config.yaml
arch: "coatnet"
model: "multi-label image tagger"
dataset: "drawn branching plants"
train_examples: 145000
image_size: 32
crop_scale_min: 1
horizontal_flip: false
translate: 0.06
norm: "layernorm"
norm_position: "pre"
activation: "reglu"
mlp_ratio: 3
head_dim: 32
fused_qkv: true
qk_norm: true
parallel_block: true
dropout: 0.05
inner_norm: false
drop_path: 0.05
patch_size: [2, 2]
depths: [3, 3, 3]
widths: [80, 160, 320]
num_labels: 16
init: "small_normal"
residual_init: "none"
optimizer: "ademamix"
lr: 0.00095
beta1: 0.9
beta2: 0.95
eps: 1e-08
beta3: 0.999
alpha: 4
steps: 7800
batch_size: 128
epochs: 6.9
lr_schedule: "cosine"
final_lr_fraction: 0.01
warmup_steps: 780
weight_decay: 0.4
Rows from block 2, named by matrix and row number. Each number is 128 + 24 x the weight over the matrix's rms, rounded and kept within 0 to 255. All counts start at 0. Numbers have three digits each.
# fc1: squeeze-excite reduce (model.blocks.2.se.fc1.weight, 20x320), inputs 54-107
fc1.0:126110118117129113112124116127121129113120123128140141110123123123116134103111130115140118127114116116116125116118112109115118109114116120115118128129160121107099
fc1.1:113121115117112117120117108118112127115115115119111126114122112112116123106115109122118113113109117116116113116126109111113115116115119115115117127120101113116118
fc1.3:119121120121115120122119119119122119120122120119126125125123120115121121123121121121117120120123120120121120121115114123119122118123120116119120121120123121121127
fc1.4:124146123122116131147131117149111124120115124127116099100103122114129114095126108120119127128115116123125125126164116117120131134117123103122124134116124123146099
fc1.5:121130123125127125128122125124121123122121122118113144127125123128129127118124119127125119122124122123121126125125127131125125126122123126125121127124118126129137
fc1.6:128119124127127124115129126122126124129126126128124122127131128127127121133125129123116124126126126123122127124120126123123124123127127131122120118124122127118109
fc1.7:006006009001079038038035080081000048050014043030051066066053084065037033075000020004075000084035033011015086059012038049070049038034041015034020071059074019024054
fc1.8:116118120115108125121103119114119115117115116104086101100123115115117118117122110113128114115119122118115114120110117123121116125118123108120124127123072119124106
fc1.9:119118123117128123112125121120122116123117123120120114120127122126123120118119115120129119120121123121122124124113129123126126122121121122118117109118118119123125
fc1.11:113107119109122102090105109115119121113099114114099118131098115127110131105109120111140107105113113108108112113102118120106112109108114110110103129129146111103086
fc1.12:110083099097112112117102111105096114107110099101111153135125113124109104110073102085093080117096099100102116113106098114121102096091084117102091107106134103096120
fc1.14:114130120115112127114120114126113133112115110107101125111127111114123120109118090118129109115117116115117118121110128132131120116113123120110112125133085116122122
fc1.17:121108123125098120106068099128082122107111124131095065110077115124105085108078063097108087113087111105100102085129141137127091088086107071114077103098150113070093
fc1.18:120108116119129120108127127126123122121123121113114118120120120118125122132113111110121122121128120118117116118109106119127114113115119102118120112122114123114108